A small image classifier, trained from scratch.
Training: muon at rate 0.028, 19700 steps, batches of 512, held-out accuracy 100%.
Data: trained on gratings and oriented noise at many angles and scales, 395000 training examples, 25.5 epochs.
Rows from block 6, named by matrix and row number. Rows with one number belong to one channel. Each number is 200 + 30 x the weight over its row's rms, rounded and kept within 0 to 999. All counts start at 0. After the name is the row's rms in percent of the matrix's.
# convs0: first 3x3 conv (model.blocks.6.convs.0.weight, 112x112x3x3), inputs 63-69, a 3x3 kernel for each
# convs1: second 3x3 conv (model.blocks.6.convs.1.weight, 112x112x3x3, transposed), outputs 63-69, a 3x3 kernel for each
convs0.16,097,176,186,176,163,196,187,236,231,214,213,194,195,189,155,172,205,202,198,153,170,165,170,175,150,184,230,198,211,221,228,178,197,194,180,182,178,178,194,201,188,181,203,199,210,199,220,187,206,183,138,133,191,214,202,205,206,244,214,144,224,194,134,183
convs0.17,111,218,174,209,202,171,183,174,249,197,150,213,195,138,190,238,220,220,194,183,183,177,184,161,192,192,226,178,199,225,220,152,178,193,165,191,218,191,178,160,212,204,175,229,184,197,176,221,197,184,185,175,181,200,173,146,179,138,198,283,177,213,233,205
convs0.18,103,190,203,228,202,240,224,191,216,218,171,219,214,202,201,238,173,206,199,215,218,210,248,254,226,215,223,221,175,214,254,180,228,244,158,217,275,226,176,196,237,195,170,207,222,181,212,186,181,256,210,198,226,229,222,183,202,202,224,228,178,219,210,182
convs0.19,100,180,242,204,179,225,168,237,201,164,214,214,174,145,211,184,161,189,199,195,219,220,184,180,198,172,176,209,253,289,320,190,169,215,144,127,176,167,150,146,198,265,199,182,257,210,249,272,239,188,151,198,156,146,202,247,269,232,187,196,246,179,182,194
convs0.20,097,153,231,238,133,212,300,149,177,282,207,209,208,205,193,235,225,204,236,164,200,204,170,186,187,207,183,212,127,182,269,125,143,236,135,133,219,241,204,215,194,192,217,233,194,203,206,198,195,188,187,215,206,202,207,190,164,181,240,181,194,194,187,175
convs0.21,104,205,230,201,230,193,242,224,176,210,176,215,214,178,205,214,180,188,198,167,174,181,195,199,188,187,200,220,168,149,181,189,179,213,165,187,179,191,202,214,169,205,231,185,218,212,190,178,195,187,216,183,205,199,191,158,193,258,116,231,280,166,256,206
convs0.22,100,169,192,320,201,194,313,195,194,260,181,166,227,161,205,295,240,232,231,236,189,172,201,184,163,202,180,131,194,205,199,184,183,212,188,177,181,218,235,212,199,209,186,227,181,197,191,211,193,200,199,180,189,174,192,192,236,215,162,194,215,210,179,174
convs0.23,110,174,191,172,164,240,182,153,197,190,221,200,179,194,212,187,189,210,208,197,181,254,173,202,232,170,200,212,183,186,160,212,188,173,210,182,146,180,181,178,180,217,216,231,218,217,160,200,231,157,193,214,166,167,206,218,143,143,292,208,135,297,256,155
convs0.24,099,179,175,190,207,186,176,217,201,188,202,194,203,233,252,263,223,267,213,194,222,231,195,182,207,192,155,184,233,190,171,247,184,165,237,162,156,254,273,246,233,272,263,207,234,211,189,192,199,250,237,207,217,200,213,191,254,175,236,317,208,229,257,206
convs0.25,088,233,194,181,226,198,180,226,199,162,142,173,176,181,193,198,187,177,163,238,223,190,229,178,167,224,205,187,229,212,194,197,172,170,183,173,186,154,161,135,170,202,159,162,186,126,179,215,186,196,242,200,194,225,207,178,212,203,192,238,224,187,216,212
convs0.26,097,206,187,165,208,192,172,199,197,188,203,206,210,187,216,187,205,229,210,267,250,235,254,237,217,255,230,207,192,186,186,199,200,208,214,205,212,183,153,177,173,161,161,175,152,168,205,215,209,185,211,216,191,179,169,185,177,188,138,177,190,223,219,202
convs0.27,104,202,148,176,254,172,170,177,196,177,208,191,195,201,205,176,137,195,206,213,183,180,222,223,205,176,231,262,201,198,212,182,204,224,183,170,192,213,185,165,224,195,144,174,192,201,192,171,173,180,192,178,185,200,157,246,201,172,228,201,172,182,210,198
convs0.28,106,193,191,177,208,179,187,194,201,178,187,183,214,221,193,211,205,239,226,173,191,185,166,209,208,192,175,171,195,187,157,176,188,153,163,158,189,221,213,227,205,235,219,229,233,211,194,187,220,211,192,212,173,164,190,202,146,197,202,147,173,191,241,216
convs0.29,088,192,186,226,228,184,220,196,198,243,188,166,186,230,222,216,213,189,191,244,230,235,236,242,231,267,258,259,183,170,202,230,215,206,235,213,184,209,257,183,197,212,190,179,194,196,162,117,209,220,200,186,216,236,188,144,139,193,220,225,217,235,245,211
convs0.30,095,186,206,239,207,177,230,225,217,254,170,200,182,169,216,201,165,193,195,231,175,180,249,201,231,224,206,240,226,217,227,198,195,259,234,205,268,227,214,181,249,245,192,228,214,155,182,193,201,185,191,236,182,164,206,236,221,234,211,196,229,214,200,252
convs0.31,102,216,173,198,219,213,194,201,183,206,222,205,215,184,234,203,190,191,186,224,200,203,247,225,252,241,233,239,191,183,197,191,204,197,195,188,175,180,174,138,195,180,166,192,175,135,244,202,233,224,225,214,209,214,206,233,174,198,186,192,206,191,187,193
convs0.32,101,198,202,208,192,183,208,170,188,197,174,213,211,171,219,245,175,197,210,220,187,180,239,205,193,194,171,167,160,187,241,182,182,241,212,223,230,217,208,175,211,227,193,179,167,175,240,229,229,249,215,198,187,150,172,198,189,173,213,218,183,174,146,195
convs0.33,099,186,161,170,170,198,193,193,194,186,195,222,189,224,246,214,207,207,210,198,235,229,221,255,242,217,227,219,172,163,179,189,149,164,227,167,175,162,156,128,183,205,144,177,205,157,219,207,191,244,210,190,212,186,186,219,231,196,232,258,238,227,233,242
convs0.34,103,192,158,122,210,176,117,190,193,126,206,195,242,204,211,273,214,205,274,182,154,199,148,138,241,182,184,241,165,165,195,178,188,210,162,192,237,201,178,203,216,184,191,216,171,200,182,204,181,191,198,166,174,183,174,238,193,161,229,193,154,233,178,156
convs0.35,093,216,206,200,247,191,193,228,173,207,197,206,216,210,192,212,209,200,230,132,168,178,156,166,173,112,106,138,186,219,177,194,224,180,153,159,149,192,202,210,215,240,250,190,222,205,151,182,99,194,199,114,169,187,148,143,149,161,139,129,137,120,132,159
convs0.36,097,175,155,195,218,209,184,205,212,196,176,219,209,212,252,228,189,217,201,243,222,204,200,173,176,232,181,177,215,216,181,246,275,237,228,257,221,249,231,218,256,224,230,264,237,241,176,205,184,202,215,172,200,241,186,199,197,184,219,224,195,236,227,200
convs0.37,102,207,206,164,229,202,183,200,214,180,221,231,217,218,225,182,200,210,159,199,235,224,218,247,238,221,252,245,116,118,149,147,173,178,147,159,160,200,228,194,227,238,197,201,230,192,198,203,212,198,210,210,208,225,189,257,242,258,218,230,227,206,244,234
convs0.38,096,179,177,175,180,194,189,183,172,182,158,142,182,174,179,218,154,195,196,212,212,204,199,237,239,129,188,216,138,148,149,125,166,148,105,148,146,224,271,249,208,265,256,220,220,237,189,235,182,213,214,163,218,224,190,224,216,214,211,225,255,204,188,208
convs0.39,104,211,199,197,196,212,186,186,190,191,177,179,157,178,234,181,162,176,162,201,202,226,198,199,239,199,205,223,206,220,206,200,225,223,193,216,208,213,204,226,209,209,241,212,218,232,214,206,188,219,218,196,207,216,205,206,203,204,229,219,201,212,217,194
convs0.40,110,192,211,204,198,204,206,160,166,184,167,245,208,157,240,198,200,169,165,217,245,220,218,204,166,185,186,158,213,187,206,225,192,199,222,220,229,196,193,214,199,211,214,189,205,213,199,217,203,186,214,190,200,206,196,181,187,150,168,222,212,178,188,150
convs0.41,099,221,196,239,240,248,181,179,193,178,160,218,231,175,214,238,174,155,209,218,229,234,197,187,169,152,193,214,177,230,235,169,216,202,170,204,195,210,215,189,204,181,198,199,183,216,221,209,216,219,236,184,258,243,193,202,202,201,169,217,207,189,203,230
convs0.42,098,229,220,175,241,189,126,226,230,174,184,179,209,169,171,203,198,186,184,191,147,179,182,112,134,193,143,179,232,237,219,222,233,218,208,203,221,220,247,235,188,192,224,179,206,222,191,174,210,193,180,229,154,160,218,176,209,162,199,216,215,146,173,215
convs0.43,098,253,248,184,258,163,165,195,139,205,164,233,217,219,255,194,190,205,226,186,215,183,138,193,165,150,194,248,203,233,224,181,175,194,180,185,229,215,203,192,200,248,222,214,243,218,185,228,236,205,185,251,180,196,243,204,189,217,166,199,220,194,173,252
convs0.44,090,218,219,221,229,211,227,218,243,218,158,206,186,190,222,206,212,213,185,207,258,250,188,241,257,191,211,217,191,226,187,169,219,196,175,207,191,222,171,177,236,206,193,211,206,211,157,217,238,194,214,214,165,195,192,158,157,191,139,146,174,169,163,159
convs0.45,098,207,199,199,208,208,196,218,220,200,202,194,187,204,194,186,197,184,174,214,218,216,228,213,218,242,223,223,193,197,206,227,233,240,231,237,219,171,168,177,166,163,178,174,174,183,285,286,277,298,277,293,289,257,295,200,232,218,210,188,227,212,199,241
convs0.46,093,231,252,164,208,262,177,226,240,192,180,168,126,188,174,148,158,144,145,231,233,205,164,194,187,192,196,204,226,240,216,246,242,226,279,289,283,108,155,140,140,199,154,127,153,115,168,181,192,177,181,180,178,182,212,171,203,193,169,172,169,153,161,155
convs0.47,098,172,231,230,178,213,262,177,227,231,242,251,230,233,242,224,215,199,206,210,177,165,247,197,187,252,198,163,191,242,195,201,263,207,160,221,182,177,250,193,156,241,192,178,224,184,182,215,225,214,217,247,190,187,215,200,232,214,216,227,205,187,225,217
convs0.48,105,264,188,190,224,187,188,224,180,196,221,233,197,207,204,184,200,180,199,249,229,219,232,192,204,275,234,181,209,175,169,233,171,166,220,179,166,236,157,201,192,169,201,202,195,241,160,198,238,215,205,245,194,221,250,202,202,237,156,183,250,171,194,229
convs0.49,101,185,220,221,189,193,178,206,179,200,194,196,252,221,170,200,248,179,186,131,190,221,171,169,165,218,178,175,215,223,199,178,188,177,211,229,190,266,233,226,217,186,219,211,196,227,182,224,226,204,247,253,196,217,228,181,209,225,201,188,192,243,192,169
convs0.50,106,262,279,272,258,213,253,249,213,217,256,251,234,260,252,247,255,256,250,176,205,144,220,218,200,200,187,160,134,155,182,147,173,206,137,180,171,209,202,230,223,226,231,211,220,223,187,219,188,198,206,182,189,233,182,163,182,184,188,189,180,160,171,140
convs0.51,103,164,206,182,207,208,151,226,232,166,182,191,195,187,224,212,171,200,193,147,161,193,176,168,227,146,214,260,245,199,178,246,202,154,241,241,173,175,209,223,211,216,219,194,196,181,317,157,169,258,169,140,225,158,135,232,202,223,219,179,185,219,161,175
convs0.52,107,165,146,131,192,230,197,221,254,223,169,180,199,181,205,178,222,274,213,245,251,282,196,170,187,122,64,88,204,221,216,184,175,160,185,180,133,192,171,210,198,195,221,171,204,198,163,186,154,189,207,194,216,231,203,171,142,165,173,188,174,185,230,200
convs0.53,094,186,242,232,174,174,174,146,156,194,243,222,214,214,216,206,183,188,202,203,187,234,218,193,185,159,188,174,194,184,181,209,191,149,169,176,181,152,203,163,219,217,216,211,213,231,271,219,184,231,233,193,193,218,205,190,174,169,180,215,195,197,226,218
convs0.54,101,153,147,173,184,189,180,242,231,191,141,140,159,173,183,182,238,253,256,213,211,175,239,227,213,228,198,251,151,179,195,202,219,226,220,227,238,187,209,204,217,192,194,199,199,154,228,256,236,194,207,191,224,180,183,218,239,203,174,201,196,187,185,167
convs0.55,112,142,212,249,235,217,207,247,192,202,183,214,200,184,209,199,196,202,166,207,183,218,179,197,218,221,172,140,223,182,184,171,215,220,175,177,227,132,189,222,218,196,207,212,193,164,222,224,177,189,199,225,173,174,278,208,202,180,217,182,183,156,167,240
convs0.56,100,206,227,196,225,236,187,217,222,188,190,182,165,170,206,191,192,211,179,199,201,240,183,169,246,229,187,222,164,191,193,176,191,187,166,188,200,161,189,205,184,215,224,180,205,198,221,253,239,182,190,199,198,176,214,198,220,215,219,203,169,197,240,185
convs0.57,107,179,206,214,199,190,194,192,203,215,171,202,197,210,227,197,209,226,203,263,229,229,251,173,185,253,208,209,165,182,186,201,171,175,183,160,158,184,159,177,183,178,194,178,182,180,205,204,176,191,186,173,177,178,182,187,171,181,172,173,194,203,194,178
convs0.58,092,275,203,199,284,247,196,215,184,209,216,170,129,225,188,158,274,172,173,209,199,212,205,249,277,221,258,261,204,232,200,224,249,224,222,229,187,185,175,210,228,215,231,230,211,233,159,170,198,185,192,175,166,172,173,222,194,213,187,169,168,222,187,196
convs0.59,094,203,200,214,221,194,195,220,212,205,195,199,222,219,204,207,216,209,220,199,191,188,178,171,181,183,196,177,211,180,212,227,209,213,219,216,228,181,179,193,195,180,195,193,171,180,238,208,206,240,215,182,250,224,224,181,213,175,240,258,219,240,236,197
convs0.60,089,144,158,178,174,186,189,188,194,215,189,248,214,173,226,194,194,235,204,173,192,181,205,193,178,184,183,166,244,247,219,209,220,205,199,209,204,168,171,176,156,189,175,162,193,180,137,121,117,131,142,127,116,111,90,145,175,139,156,223,210,166,204,202
convs0.61,087,176,190,164,197,198,189,168,184,195,199,187,208,165,170,196,161,172,179,150,164,149,157,161,147,211,201,154,220,250,223,209,252,226,190,220,195,169,166,202,174,185,200,185,198,215,195,272,230,174,261,258,121,178,167,207,227,208,235,233,238,215,231,195
convs0.62,098,205,204,164,163,121,137,217,206,201,211,241,267,211,208,206,207,220,218,192,232,243,191,201,228,99,120,132,220,187,185,168,167,179,197,164,159,227,224,226,216,220,216,208,190,191,178,158,172,194,179,216,205,221,203,176,198,223,215,183,223,216,211,189
convs0.63,098,205,211,254,190,191,241,172,216,182,144,161,194,168,173,179,158,191,181,190,151,175,223,197,213,192,211,173,143,176,159,181,192,219,213,216,166,221,238,222,183,211,203,131,147,170,175,156,185,176,194,197,210,211,241,247,199,172,226,255,128,179,127,164
convs0.64,090,190,215,234,179,156,262,189,205,226,176,215,201,212,233,225,247,245,212,183,210,210,165,163,191,198,205,181,190,210,194,197,158,191,190,169,181,209,212,217,235,251,256,208,226,188,199,203,162,188,236,179,166,191,181,183,181,151,186,201,162,173,157,145
convs0.65,101,193,202,164,228,245,185,236,199,204,240,210,224,196,176,201,237,225,229,252,172,207,237,181,202,248,222,213,189,139,172,242,162,199,256,179,212,170,197,182,185,209,173,166,192,155,202,171,180,228,190,213,216,195,222,170,186,171,146,207,223,104,127,134
convs0.66,098,182,224,210,168,209,182,154,210,172,211,215,180,227,213,190,215,202,176,170,187,147,193,223,161,171,197,163,223,245,239,231,268,240,219,263,231,185,187,219,183,196,204,185,165,167,244,256,260,250,172,205,235,228,212,187,211,248,188,256,243,178,212,146
convs0.67,097,181,203,190,197,189,188,183,157,171,191,232,212,213,225,201,190,194,188,159,164,172,197,205,194,185,182,178,188,200,191,208,233,204,198,223,194,90,124,81,106,129,83,98,110,90,194,219,226,187,217,211,177,201,193,186,235,220,195,237,222,189,210,195
convs0.68,098,211,208,215,205,194,209,204,188,206,213,189,198,257,228,197,209,199,194,191,210,181,192,200,184,160,165,207,202,223,199,197,217,222,162,169,170,208,145,199,233,151,185,215,184,188,173,239,224,178,267,214,154,227,197,213,222,188,184,178,132,168,184,155
convs1.16,098,259,204,198,231,236,215,237,246,236,176,193,184,183,171,163,202,200,177,196,192,242,187,193,197,187,210,189,218,207,197,200,204,187,200,189,194,236,221,219,225,222,234,207,230,248,232,203,222,205,182,202,213,178,216,119,124,151,178,173,137,214,176,142
convs1.17,104,183,128,155,236,213,183,213,165,140,202,170,166,156,170,163,191,177,179,220,193,195,225,229,216,179,217,188,199,222,241,180,204,203,212,231,200,186,187,185,196,223,208,146,153,149,190,192,188,199,160,161,223,212,192,149,161,205,193,117,181,151,136,145
convs1.18,100,224,176,173,239,187,198,205,180,189,242,222,212,238,207,213,245,210,207,150,190,159,170,188,171,176,193,183,224,215,197,231,197,189,208,199,231,201,219,205,222,236,229,233,215,208,207,188,190,179,161,182,166,145,179,244,206,213,235,212,212,249,223,231
convs1.19,105,225,255,239,176,187,197,187,197,156,151,154,129,175,186,145,201,200,209,219,220,242,211,218,228,205,162,161,171,112,110,184,149,148,265,250,242,216,250,223,194,220,171,135,141,145,132,126,124,201,177,186,237,241,228,188,155,160,222,192,207,225,168,217
convs1.20,100,235,215,231,204,191,220,231,240,235,175,222,210,211,202,209,214,224,202,230,241,215,231,226,213,239,189,208,203,205,196,208,214,199,241,220,203,206,188,210,189,198,218,177,193,204,212,171,239,201,188,187,226,213,210,172,230,229,145,237,212,182,190,209
convs1.21,098,156,151,171,176,153,182,219,180,162,204,193,199,197,167,202,197,181,216,185,194,210,215,208,206,244,223,190,206,220,217,200,198,186,161,160,156,213,226,206,202,216,223,217,234,204,257,222,217,225,215,259,208,188,180,169,180,187,129,142,223,193,164,183
convs1.22,093,197,189,234,215,169,175,249,216,245,218,214,198,200,186,203,224,201,227,250,309,287,234,278,278,197,237,213,199,201,173,185,180,131,206,212,143,161,195,197,215,218,206,206,215,212,210,185,204,206,199,203,208,204,167,185,182,226,181,207,240,222,241,219
convs1.23,100,272,236,270,283,239,252,256,254,266,203,150,214,227,169,211,228,154,207,203,230,208,205,199,193,214,216,171,158,162,200,162,162,201,149,176,201,221,233,216,194,228,213,177,198,207,239,219,224,238,193,217,228,230,220,182,144,181,146,101,188,123,150,189
convs1.24,101,207,239,254,182,206,202,210,213,227,219,202,232,239,206,221,224,197,210,245,238,217,248,256,241,209,223,205,216,212,217,190,190,213,209,206,237,228,183,230,232,208,233,228,213,221,177,182,220,204,226,234,181,186,228,186,268,178,187,257,127,176,204,171
convs1.25,106,186,162,203,166,166,200,164,190,214,240,239,225,230,211,212,244,231,233,227,226,244,220,220,234,192,200,233,221,211,185,208,207,181,200,194,178,253,243,246,239,221,260,229,215,260,188,178,181,198,186,180,188,175,164,243,227,200,237,234,205,255,257,206
convs1.26,096,186,179,182,159,154,160,193,186,181,198,183,197,203,187,199,230,205,229,259,243,233,235,225,233,248,232,251,203,192,202,192,170,179,200,172,184,305,307,349,271,280,302,291,268,295,177,187,197,178,170,223,214,202,207,191,206,193,200,208,208,203,228,200
convs1.27,093,243,242,164,123,204,221,147,200,205,254,198,184,228,192,200,214,179,198,204,178,221,259,214,209,269,207,225,220,203,188,191,183,173,176,188,220,192,183,206,195,194,223,189,165,221,215,212,247,221,193,215,177,187,195,223,243,212,198,241,154,198,232,208
convs1.28,095,212,228,223,215,249,236,174,241,218,170,209,207,174,196,189,167,205,206,169,199,194,189,191,207,209,184,169,220,193,190,224,213,213,223,221,250,223,212,209,232,229,209,154,196,199,203,191,222,248,258,255,277,265,271,213,212,202,213,214,233,212,201,187
convs1.29,091,185,160,163,233,226,190,231,222,215,230,249,254,254,252,255,280,256,238,191,170,159,171,180,208,213,188,223,254,264,254,241,228,232,207,219,222,208,202,216,218,224,234,219,234,249,182,198,179,173,196,193,175,194,184,200,228,207,177,178,165,202,186,188
convs1.30,094,244,235,224,218,204,221,204,206,230,177,166,172,151,163,159,135,144,147,142,182,176,150,177,185,170,182,212,225,239,207,220,230,195,193,208,175,228,219,229,208,198,200,220,218,204,185,185,191,222,221,215,216,229,236,152,163,174,218,261,223,205,241,201
convs1.31,113,221,201,176,219,214,189,200,193,183,188,188,211,206,188,203,228,203,223,209,202,195,190,170,163,184,172,190,206,212,198,243,246,206,237,247,220,99,87,104,115,126,99,108,102,92,199,212,216,195,202,235,207,209,223,197,179,217,199,193,197,215,229,214
convs1.32,109,202,217,203,156,176,195,184,224,210,237,244,236,200,206,207,197,215,210,177,167,150,198,203,195,204,193,214,189,224,213,225,249,236,232,248,250,178,197,205,184,181,181,159,151,178,208,198,202,228,236,245,203,212,228,222,203,229,184,174,213,179,176,210
convs1.33,095,210,220,220,176,187,198,189,176,164,186,206,197,194,188,181,177,171,172,200,209,200,203,207,193,211,202,192,198,224,197,164,202,183,155,186,192,151,136,172,151,140,154,163,138,154,204,202,222,207,206,235,202,210,231,234,219,213,209,210,193,203,222,254
convs1.34,108,164,215,196,176,219,173,203,229,171,251,246,253,212,195,223,240,203,239,206,238,275,189,213,265,210,225,260,227,200,181,186,158,170,215,205,194,174,201,203,183,223,221,211,223,207,213,190,185,196,161,166,176,166,186,217,163,214,213,188,244,188,196,246
convs1.35,101,232,215,214,245,204,189,210,195,183,180,199,196,185,201,208,191,195,195,166,213,206,188,202,205,197,216,223,217,220,259,230,225,250,247,266,281,222,203,177,215,193,171,213,195,200,208,206,206,220,227,223,217,198,206,194,194,192,139,183,200,158,179,215
convs1.36,110,186,209,239,178,189,198,209,211,203,189,208,217,164,174,196,173,185,204,194,183,156,194,226,198,154,194,184,175,167,159,178,188,199,207,231,249,189,185,195,184,190,214,174,188,227,231,239,227,214,211,205,210,203,185,167,179,191,178,199,207,200,206,222
convs1.37,096,180,172,161,224,206,182,230,211,201,183,183,164,194,198,186,198,198,192,200,197,193,191,201,182,219,220,218,191,194,212,221,238,249,216,227,233,198,188,204,190,199,220,195,206,245,224,228,226,173,172,202,179,175,198,209,228,178,219,277,228,187,227,195
convs1.38,092,167,196,177,210,242,221,161,198,189,199,188,185,212,174,164,207,155,137,225,218,235,185,199,217,165,188,238,192,142,162,148,83,141,166,126,171,238,238,228,221,225,197,194,205,203,209,210,180,210,224,210,205,207,218,201,212,222,219,225,232,166,214,211
convs1.39,131,206,201,185,221,220,184,214,220,199,146,148,135,155,165,151,162,164,166,233,202,209,219,181,199,228,215,220,248,230,215,253,240,227,253,249,249,182,165,177,187,172,171,182,174,181,189,199,204,185,199,217,193,199,212,198,192,161,190,185,165,158,169,157
convs1.40,101,255,291,279,248,210,244,251,224,229,187,195,199,163,181,191,185,194,193,197,189,207,162,218,194,175,231,245,225,206,217,222,207,205,273,220,222,186,193,152,185,179,156,161,182,169,201,205,195,189,202,160,188,205,199,214,214,210,228,203,180,183,197,213
convs1.41,103,145,162,208,157,143,189,171,173,189,197,206,235,184,203,206,179,201,175,254,251,203,265,235,191,230,214,197,169,201,210,156,198,199,162,181,204,192,208,203,185,205,191,185,190,160,186,230,212,206,233,194,186,201,169,189,218,175,168,140,178,251,209,246
convs1.42,098,200,165,198,200,152,180,228,162,155,238,187,225,176,138,172,244,193,228,197,157,129,203,195,120,176,172,140,170,157,208,124,151,229,141,165,214,201,165,125,209,182,131,214,171,127,164,171,150,173,218,179,137,191,173,219,209,232,254,243,256,157,178,195
convs1.43,098,219,215,214,232,240,242,247,234,240,262,240,252,259,231,231,267,237,209,235,194,219,198,203,250,245,258,261,170,188,233,205,192,218,182,209,211,186,193,186,203,221,177,205,209,177,250,192,184,233,199,190,220,210,200,210,184,152,241,219,187,234,252,213
convs1.44,100,197,191,174,211,208,187,219,212,205,171,181,191,151,155,179,163,150,170,186,145,140,202,176,142,201,165,129,200,175,182,226,213,216,245,213,211,214,192,181,224,210,206,199,223,225,209,196,163,230,219,195,234,217,207,234,223,226,237,206,208,279,275,280
convs1.45,102,211,175,207,181,143,201,223,181,199,256,243,263,203,190,220,223,226,243,197,206,214,197,204,244,185,190,242,242,237,249,213,216,229,222,222,234,217,208,211,226,233,239,226,232,235,203,251,249,227,268,267,223,256,271,220,232,200,197,227,180,190,184,177
convs1.46,102,215,209,192,209,210,202,221,236,218,232,217,212,226,236,242,216,228,252,216,225,238,224,191,220,214,186,203,229,189,146,246,232,188,221,205,187,225,227,221,207,199,214,220,211,238,150,123,112,158,144,135,181,162,155,198,202,225,228,215,240,263,246,237
convs1.47,096,205,176,214,195,182,201,218,158,165,246,253,251,246,228,224,251,241,221,164,153,163,152,175,180,145,161,188,191,224,227,183,225,227,189,205,239,218,173,177,244,191,177,242,204,183,258,246,268,214,242,295,194,230,273,199,225,209,204,198,192,197,190,197
convs1.48,095,216,230,260,215,196,261,238,244,284,195,210,185,212,213,174,217,193,184,175,200,224,166,161,215,198,183,217,235,192,212,168,176,199,148,193,206,165,189,199,174,182,189,208,208,220,231,171,194,215,148,188,238,184,201,205,208,159,172,194,175,216,228,219
convs1.49,089,200,235,229,177,237,225,152,212,219,125,142,135,95,137,123,137,149,134,192,183,205,211,200,227,185,174,186,192,173,190,193,185,173,215,220,220,184,226,222,169,206,206,192,198,191,198,223,196,214,229,213,182,185,173,203,191,182,227,191,203,204,194,209
convs1.50,104,192,179,152,191,180,187,200,205,178,230,213,186,221,214,191,233,223,219,191,172,146,197,173,164,189,158,170,232,247,267,229,212,251,241,217,235,183,169,169,192,195,192,192,183,195,194,228,204,196,221,193,213,207,171,192,252,248,184,229,241,148,155,161
convs1.51,102,227,245,216,251,210,199,205,227,248,208,217,252,222,202,224,221,219,215,278,282,217,252,284,232,246,216,178,157,214,241,179,183,198,206,199,230,216,213,194,213,219,168,201,206,150,173,146,259,150,135,271,147,168,287,229,202,178,212,207,181,180,234,266
convs1.52,105,214,195,169,232,158,149,175,164,161,164,167,179,174,146,185,210,166,190,203,240,255,161,153,179,194,136,188,201,191,212,190,192,205,209,196,205,205,175,164,226,217,175,208,209,186,213,183,180,202,190,172,209,201,170,234,246,259,195,187,216,210,196,198
convs1.53,092,243,263,272,253,236,229,237,214,193,244,253,251,227,252,258,197,212,226,213,200,162,226,223,210,182,163,141,176,213,203,153,179,195,203,216,223,212,226,206,195,209,193,156,168,171,203,219,221,245,251,244,242,228,221,190,222,222,203,174,179,207,186,182
convs1.54,107,230,234,200,179,208,190,217,278,272,223,210,208,220,215,239,210,204,238,109,103,145,193,191,199,227,225,200,190,204,206,174,177,171,195,203,196,172,154,165,188,187,192,210,233,209,239,231,223,226,220,217,219,196,190,191,163,191,217,224,211,181,167,152
convs1.55,106,119,128,172,168,190,132,212,182,139,189,207,202,167,194,219,195,183,218,244,215,199,223,220,230,156,180,262,181,199,197,194,203,202,254,233,214,188,188,193,204,168,174,231,193,182,237,236,211,191,203,173,217,178,212,214,210,186,236,228,206,207,227,210
convs1.56,108,188,173,221,202,221,269,195,233,263,264,251,283,235,206,254,255,247,288,208,199,184,202,184,186,199,184,181,210,170,174,177,140,170,193,179,209,181,184,186,199,182,187,219,192,188,202,199,207,192,204,216,188,214,219,205,166,169,217,215,239,231,245,225
convs1.57,103,145,153,196,211,203,214,177,161,158,186,163,165,202,190,191,184,181,199,190,220,200,189,223,207,179,188,178,203,214,228,224,230,221,204,208,201,214,195,192,223,209,205,228,217,228,240,270,262,212,254,261,224,248,227,203,203,236,163,186,238,166,194,218
convs1.58,097,224,239,234,275,250,196,274,272,193,213,184,194,224,184,217,207,176,225,178,199,200,188,218,228,229,236,243,199,176,188,203,185,173,193,173,158,245,199,197,230,204,205,211,189,195,182,163,166,185,181,171,173,171,162,204,202,241,200,184,202,187,203,151
convs1.59,108,240,214,194,224,215,189,199,194,181,255,233,248,238,241,249,222,227,249,195,182,172,194,180,185,201,183,184,180,172,173,184,188,190,172,181,184,109,134,146,105,151,159,106,147,175,217,225,234,182,183,224,162,158,214,190,181,178,215,211,186,209,193,191
convs1.60,097,210,218,210,197,237,211,184,209,225,216,213,222,192,207,206,218,216,203,201,194,204,241,207,212,248,208,218,221,201,207,207,185,200,195,188,205,182,180,190,173,182,200,152,164,195,239,188,210,247,225,249,259,242,248,159,149,179,170,148,180,193,194,225
convs1.61,097,196,200,198,152,184,182,186,225,211,183,179,181,217,222,233,213,193,211,188,152,162,193,174,168,191,189,189,261,228,202,248,245,207,245,264,259,174,182,182,185,203,191,183,187,180,163,169,162,195,204,196,194,203,206,198,198,233,221,218,230,166,177,173
convs1.62,103,244,247,261,224,195,194,264,250,231,208,194,202,205,184,184,205,200,196,188,239,216,224,259,225,177,169,171,198,152,169,191,154,194,193,146,165,183,210,211,176,175,157,171,178,202,207,223,248,169,163,205,192,174,206,221,221,214,236,215,216,222,201,183
convs1.63,084,185,149,167,214,223,228,214,185,200,209,170,177,213,168,163,214,211,188,200,226,217,179,206,205,176,190,191,209,257,228,191,227,202,190,217,197,156,106,131,175,180,149,216,196,184,231,236,218,217,207,185,209,191,188,189,226,266,173,225,222,202,187,198
convs1.64,109,194,147,157,168,115,149,186,190,178,200,211,219,220,231,239,234,227,222,190,222,204,185,206,204,189,183,197,195,176,221,178,165,190,177,182,206,225,197,216,226,213,207,236,221,216,262,273,285,234,248,239,242,238,254,177,211,241,142,166,201,198,211,207
convs1.65,097,228,231,225,178,165,152,183,196,173,212,235,260,204,216,239,220,215,254,150,130,108,148,140,125,159,159,125,225,195,254,159,133,207,175,184,246,204,215,202,232,248,220,210,208,189,192,207,196,198,252,227,179,220,202,223,192,186,213,163,178,168,142,149
convs1.66,092,202,150,187,216,196,184,239,227,213,204,222,202,182,209,208,185,177,201,177,157,180,193,148,144,178,152,199,219,224,235,189,215,222,213,251,248,205,196,201,171,180,202,178,169,196,146,148,146,163,192,178,196,225,172,163,179,177,209,191,176,254,275,219
convs1.67,096,186,165,191,165,158,172,179,179,182,181,207,209,178,203,213,188,194,191,160,182,191,165,175,183,180,167,168,209,207,201,209,202,198,217,215,216,244,225,214,222,197,190,249,233,226,178,179,183,157,170,180,135,148,144,207,188,200,182,179,196,191,185,195
convs1.68,095,164,183,166,172,158,156,193,190,189,205,232,206,182,178,166,191,199,168,153,170,159,206,195,194,149,148,185,191,216,202,185,201,221,209,209,240,170,205,239,198,197,209,180,197,207,209,209,178,237,215,203,260,229,223,191,196,224,191,194,231,198,203,238